config = dict(
    model='masked image model',
    dataset='drawn small creatures on textured ground',
    train_examples=203450,
    image_size=48,
    crop_scale_min=1,
    horizontal_flip=True,
    translate=0.12,
    method='simmim',
    mask_ratio=0.6,
    loss='l1',
    arch='vgg',
    norm='batchnorm',
    hidden_act='relu',
    depths=[2, 5, 5],
    kernel_size=3,
    stem='single',
    widths=[64, 112, 192],
    downsampling='avg',
    init='small_normal',
    optimizer='muon',
    muon_scale='original',
    learning_rate=0.0097,
    momentum=0.98,
    nesterov=True,
    orthogonalizer='newton_schulz_5',
    adamw_lr_other_params=0.00086,
    max_grad_norm=1.0,
    ema_decay=0.99,
    max_steps=18300,
    batch_size=512,
    epochs=46.1,
    lr_schedule='step',
    warmup_steps=910,
    weight_decay=0.02,
    adamw_weight_decay_other_params=0.01,
)
Rows from block 3 of a small masked image model, named by matrix and row number. Each number is 128 + 24 x the weight over its row's rms, rounded and kept within 0 to 255. All counts start at 0. Numbers have three digits each. After the name is the row's rms in percent of the matrix's.
After each channel's rows are labels from the 100 images, of 14848, where the channel reaches its highest value: "lies over" is the class under the peak. Only what is clearly more common there than usual is listed. The data: drawn small creatures on textured ground. In brackets: how many of the 100, against the usual share in percent.
# conv: 3x3 conv (model.blocks.3.conv.weight, 112x112x3x3, each kernel summed), inputs 0-111

conv.83 087:059149126153153151142156128132114165096148109114103133119100156125115083164158160116127076093127132112175144124139116115122135136109081141148120148114104102141123152123112154141115138147140114163142154141137121148132159159154089144095149168183174147141092114137115149100121135161115153133113134143092098165137140174111090148142138130127
lies over: body (31 vs 12.5); limb or head (25 vs 2.3)

conv.22 111:144120101086076123096091129147129115139166104137127102091119113097160123141118076127118145148118148126161131088127116147147096118123124116074124127138121122094115120139139115116134115140081165164144045077113131137124150112135159139128099160168140112106149172100095121140113188124130100126121129131128140157115105166124122139107154137140
lies over: body (83 vs 12.5)

conv.41 100:120133084128101125126131138112136096141140126149125142114136131150145176120124112120130137135119120105055145106158114134130123109117107106148161083085116182119138105096141126120177148081107141146119104098116144084109112118107167116142127106078064139142163097147174126146131143119141120134108079108150122109115122109172107158120117164144
lies over: limb or head (94 vs 2.3)

conv.100 102:145143157158117146130111085126106169056103116114130172155116109120125125123100098118105105111110150119140167140114147135107129114121136112153137110172125141137138105117149135101158086160181140137089148139141123108163167132115142187145139092104144121152108164153113166117140151099146138132158148117100108171138150176131153113115112121084
lies over: body (36 vs 12.5)

conv.23 071:082135105151127098085115108154170147110137151107128122145122127160097087164130089121146102110185127164116150139116141121123140136106114154116131108086063126158116145151064170114158149114111112115102148113133136147133133131141094106110128133119127125105091136162144105135144164107111147135089121114124141156133130165120076085128177129129
lies over: limb or head (38 vs 2.3); body (37 vs 12.5)

conv.28 071:107064125140164098098144135101112129120146139102155132184090106116145113141162209123066137144142136131152138132105126127163171120132127144126130144134167130088092120115100090134099141115118102115091118075154104119162116122134129144087143171141131144137134149135150136117150130126111109131134115138127121104113175135094104148121095154113
lies over: limb or head (25 vs 2.3)

conv.54 119:145124131128145155118120129106112089139132120027119120105106127144133116135116154123139127133102123135107129028126127119135143164126114135134131133125170138096102162088138121131127136133131133121092136111143127123125118126187112111129107135135122114204145124170134143120130123112139133060117133133160166130098123122126113126188127117127
lies over: body (100 vs 12.5)

conv.93 097:169139120094115127142154111163181144074124119139073060146140118165150110142136091141103148085116132153118135108159113136128091159124127148109101122139134100134150158136123134126094159150145155179190097130159153108090096139138109114149143138139109147101113136102113089101113126172125112119123126144128142126141085117151111129120125117152
lies over: limb or head (69 vs 2.3)

conv.52 092:153134147115115105087155082138180138158088130132134123098100123107160112153113138108117100109090121142099197087135114141131123111091143095099124146151093134154127113117120108131105106126105105122102084117114122131079118136119111174089153072165110150158134121168115141154150155103145119150126130164160125086111137151138126136128103133127
lies over: limb or head (44 vs 2.3)

conv.80 081:145116179126138149140110104109118135148121166088119118147130144107128097124137092125131113127122112139148106148110144114125163109174102127115104125147092132142166107165150129127126094167137134173069122109075125133159152111099136140119100214173156097136104174159076104102122145105105135136118147115138124127106099128114130113125137110148
lies over: body (47 vs 12.5)

conv.101 089:115104118121144097138116151101157186114111148178118124141168137118129113121170093116120109152103137117121142220121128131106158122118122116134136126116094116177140100174106129087126097135118119160162118123126138131115125117106128128137118083134132162061108142058135112145145122146113115166126134157116085130148137129106148121119122154106
lies over: body (96 vs 12.5)

conv.90 077:143135118118140131139137101135089171082132101101094090157123203153129125147091151124098151136110102137166111087128135134123115145151137087190087059140110138073113113131131123162147133145141074103130098146131112117126084141139144134120129108127148135143130092138101131104126127137118114134140118098126119134128125121133073150127142173124
lies over: limb or head (63 vs 2.3)

conv.53 121:157143182100107147137131116115173128113114146134091086110134072103101146097145111147066111099103138138152131131139108107144118111113154120123125181122119127142107088131118110139148112122131142216126116151137119122126120106114129105133125110137134118098139108144095123152140115131136133115153120171181159111080123076081128125130153101108
lies over: body (63 vs 12.5); limb or head (29 vs 2.3)

conv.14 111:122142120156135122179081086155084166103090131131157150115149124102157096123141144116056126158131122143166121105130116140116100163121159176124118101159134113103155106142124134107126102109156103178126126125135130126130134125164151136168129107133155108104115130056127096128149158135117123130142142110129112126164089115142124133115084163105
lies over: body (85 vs 12.5)

conv.27 082:168116141091136110159105112127157092105091158084088145178094151130117128163136179149147133121146110139119150110131120133026149132163169124149097136089108126116128118117137122097094185121138145121145103109144118102142129145119100151109143121111117139129149181122120133113111125138163161134138120105128110097132126139136129092132155117132
lies over: limb or head (34 vs 2.3)

conv.34 092:123132095135136120144078122123121173117094129107068123128133120144134090125113101154120104099115147141110177154113084132112119127129084118152124128116097118187088181105131113164139146098138146166099136112145107078122134135156129112137124127149111133129085169190098161133131142126125124125135125135158142098160142186109118114128143153143
lies over: body (69 vs 12.5)

conv.105 099:155138140065143130110119100144145135096110119113128156099141144136103150180133146129091125053112153128140138099139118135148107145088115150152125094155133112108125103129084125148088115132148112132118107106148104109140119154120151108140144129095105126118143196149092187118138138121153065142156161126116146108134163153113116132150108159129
lies over: body (56 vs 12.5)

conv.60 138:091142164148119120145114102129143106071151137133136133152133145132120156151121113110133081105150147130058129111202162153123133141143129097120156121122111155165143108118142124125139155098108113129144115122153122131073136135121141109127135110103143128115155142119186160068103143137138105128130145157138102136093110158109087176150098138164
lies over: body (42 vs 12.5)

conv.10 074:119120150118158103121130126119087135109150131081147134155114149140109138142132107150130137105116117124132150051128121122107165128144138126141110136142102114121122138084109131119146123105086139125174106093133110110164116119110118144113100186186163131124130112191138123133112112126152135115118149127133107110082106132091099140115133052187
lies over: body (76 vs 12.5)

conv.39 079:105113134089128122081126125103086041133168105124108105131147115156118132107103177106134152127140128121115136104125161138109133094108108104156169103105123151131127137131149110119146104110130099125141099121135088118142159120110140103133125121133121115158118071111138181114110136145169118146085129135163112080130109138126062130139128149089
lies over: limb or head (36 vs 2.3); body (35 vs 12.5)

conv.86 091:096148134160106117139186100134149161112152116094125114153131122184126122124122138160119144128163142114160114121068143114119138136129149171144122125123132109100103147132142113106141150155147104087110164121107101169145125158142134124124118095099105150111109075109147117167160116115105149137130098114089113136120161076115172077126097164144
lies over: body (59 vs 12.5); limb or head (29 vs 2.3)

conv.36 093:144152117146134135097102105149173129136118161098080112118042140146154079122104117118114106162131122126118151097120124110125128131139100076143150136093124138111135111170147120156135131149134104145120129112142142127113117144101132090100163058116116090078132121058120128128146127134153129170118132160161122143126125128131145143107096109110
lies over: body (81 vs 12.5)

conv.98 106:143100129101131120158081095153110149087093193125085085099142171157124118129125142124096167112123117125144136140095143135110120120129128122132117133127113137100081120160138098120130128139137145127196093136149100106119087126171131153131103122134146110156118090064115109166147139140143106119143139156105165117126110125153147118138146160088
lies over: limb or head (94 vs 2.3)

conv.111 114:141136136159111115093168085143106142120173163112146068131140122168133107120089067107139118112107106137130125123174137112114131122103099102149156112118126128161136108108168119111108075139135087128157126110138174104114078136135151128101134122124109119112113170111125090104095116140133170125131157122123135140116116101138115119113200149132
lies over: body (62 vs 12.5)

conv.0 119:140085118119122146116123136101084139152115141125119090152172178162128110115118133098066140130121135114128097169127127115099139095144094094142103151105140144089122105130124126168093104129123120104129143099105132088164078102105155152136152118129102099164112117153100143145157121161089114127151166118168114119101112142098118128082143160136
lies over: limb or head (55 vs 2.3)

conv.97 139:136072146114126130129122139130138119134135139061128125090135113125127123143124150132163105140130133134114139029136133122102159142135137113132146123125115127146111113071120115080127127132095146109087140120148128123153140133153102118122133152111106173221138140141121127126134113170167132162150107153163154122112138104134125123183148115132
lies over: body (61 vs 12.5)

conv.45 095:152106129136094119136143101155117157078139100132121092128130145097097107125135070127108128105091118095132117095097143143094105122139121149133102151142093156139194146156146117126101053133137128089073130143165119122142131115088132097137105132176139105172138074163133105123143116130141146126125135115141111124100140136103126131101105115116
lies over: body (100 vs 12.5)

conv.33 097:155130123155098109117149100175132116108130169109126124107178121126127085104144176130135100129125102147115135102148124111088106142144146128091114109110109131142149117093108120136134112132111105139168081085146114073118115129142107114128155156157129119127126100085137119122087174147167133121145117162170122170092147138152122129098148179170
lies over: body (71 vs 12.5)

conv.94 107:132156165135068161126146178134136119116117158156125107157163089120110154137126133143154122107129129113105147072111146131147142173108192124133094112126142143117146122133139105166146133127133138159156132100147102110111101153114121136159157074105094113077172125082140123116116147155148116170114129150165112147109102089148123134139117114143
lies over: body (67 vs 12.5)

conv.107 112:142109118123142141132157126135159153106117158115092074131154161146108130112117155103081114101111132144135118108095117129051101140100131176124092163136116150133168134124138110090140147151124159174127081124133119104121070122120141111125112150171089114124144111089102137154167111131154127150127139166134128096131093120100122122090132156124
lies over: limb or head (63 vs 2.3); body (36 vs 12.5)

conv.9 078:151129153136158137130167145124128142137108096130189105095126111135168141136122140124106117157083150142140106034158113145128089148102143145099134126159152107106090108144122128147107105175125096137140099105130141147127122106130152156116110133139137104110110162085120119106129155115091115118134182105113090142150112127132122115072116161142
lies over: body (62 vs 12.5)

conv.65 085:114111088148127123111125192130094138167164112128131098099132083134140073088150137117144122144110132158122161128098119109133134137118120110152135125132122119107108175158144115111102087101124107090095119109126113129115111115154127116127106133176141153152106114115105120120116129158126090118139125144121118097114218130088120141110108196142
lies over: body (30 vs 12.5)

conv.7 087:136148146120126125077124142149128155161155120093109120165157115118102158088138136118131141089111156122122117093141148119088106139153120132127111134093115105106168136126144137126150169122114092136114109035123139128164108157123154165102153113122106072129110135099151089092125107144155122150125115131155136154088165162162127129125164128127
lies over: limb or head (65 vs 2.3)

conv.12 113:155132145137124133120113123153106100074131138128128148131175145077121158129117097115078140112129162150089143118136127120109130142132148148116122155109139138130186138140150109024145099119135121092107157134145135124098153140129143084129122135126100156120118116102127136166143148092180149140145163128158098159151123088138123131137145097112
lies over: body (80 vs 12.5)

conv.109 115:079132146143132197131150141244143153146134129119116137125097117131163155123134155134144120144150130162113109131131123123151128116130138103142122129104126108122123167124109134097095126132145131119093157100118137126142139089125125115101117105068114168093110142119141129088118121113136138166178101120145146138122139144196126108141144134122
lies over: body (99 vs 12.5)

conv.81 096:092121128176137137202101070134090123117138149147143148140144098071141108124073182130137106124157086120144119117125154124107123145082133143121129116125122140129121121116133125148158153104121093107105162059098128108126134143133108125146122117117152101131132098136145107115154119156145174135131127134145099124131123064110119146125113094101
lies over: body (30 vs 12.5)

conv.44 081:158109105119126075134123111019150130085110168122131108119153158120117112120117105129106126119098129118129165197111151127093151123146141132124124164132128143133140094138139109108146125136107146140153088155137122098141123144095125165131144144167137057163107106120133102148147137127139134072120135148123107130150129118108137131113116148127
lies over: body (90 vs 12.5)

conv.68 127:148121120128123145110121142108093160129133124114091129121145159120145116099137119162129191160184147154184107123103118117141144147184128092137098092136117106106130143103105116144124145151117091123112093133130162127145111117123141199144111108093177118129089121104130087096128119128114129124149131114143140110153153109152122103110137171187
lies over: limb or head (43 vs 2.3)

conv.103 099:162144165168122132119070109134139114023118134113103131112112109167145115139112138133062119137132117149110172140131143130101129110113124111140152123126131144140136101108120099138102142095169084182159098145105099143160164139131117123145128125164126118102122097146114142123146153169150099123119099158154156105122130112114120122143142126125
lies over: body (40 vs 12.5); limb or head (36 vs 2.3)

conv.88 115:151155151141098138139078101150131156144080147117113097065114110089146124120120104102153121149104085122117134122091131153148116107126135153079089121154126128152100124133147132120136120082140141120108101104123118088156107164106163131135110104132122133125130098166116104193150143097120095140112124142135163107137075083146099142139154117146
lies over: body (41 vs 12.5)

conv.3 107:124138135146129118105217112123134139160138125134064132150106140127127095096159119146094125173119136098149128126139117117103162137157144134198075142148099123144160164094132115074153112138111135114103119103126122138170135122111112132127118103173157141101129120071148113116133137139128168104144162136159114115146142156120135127135121118143
lies over: limb or head (64 vs 2.3)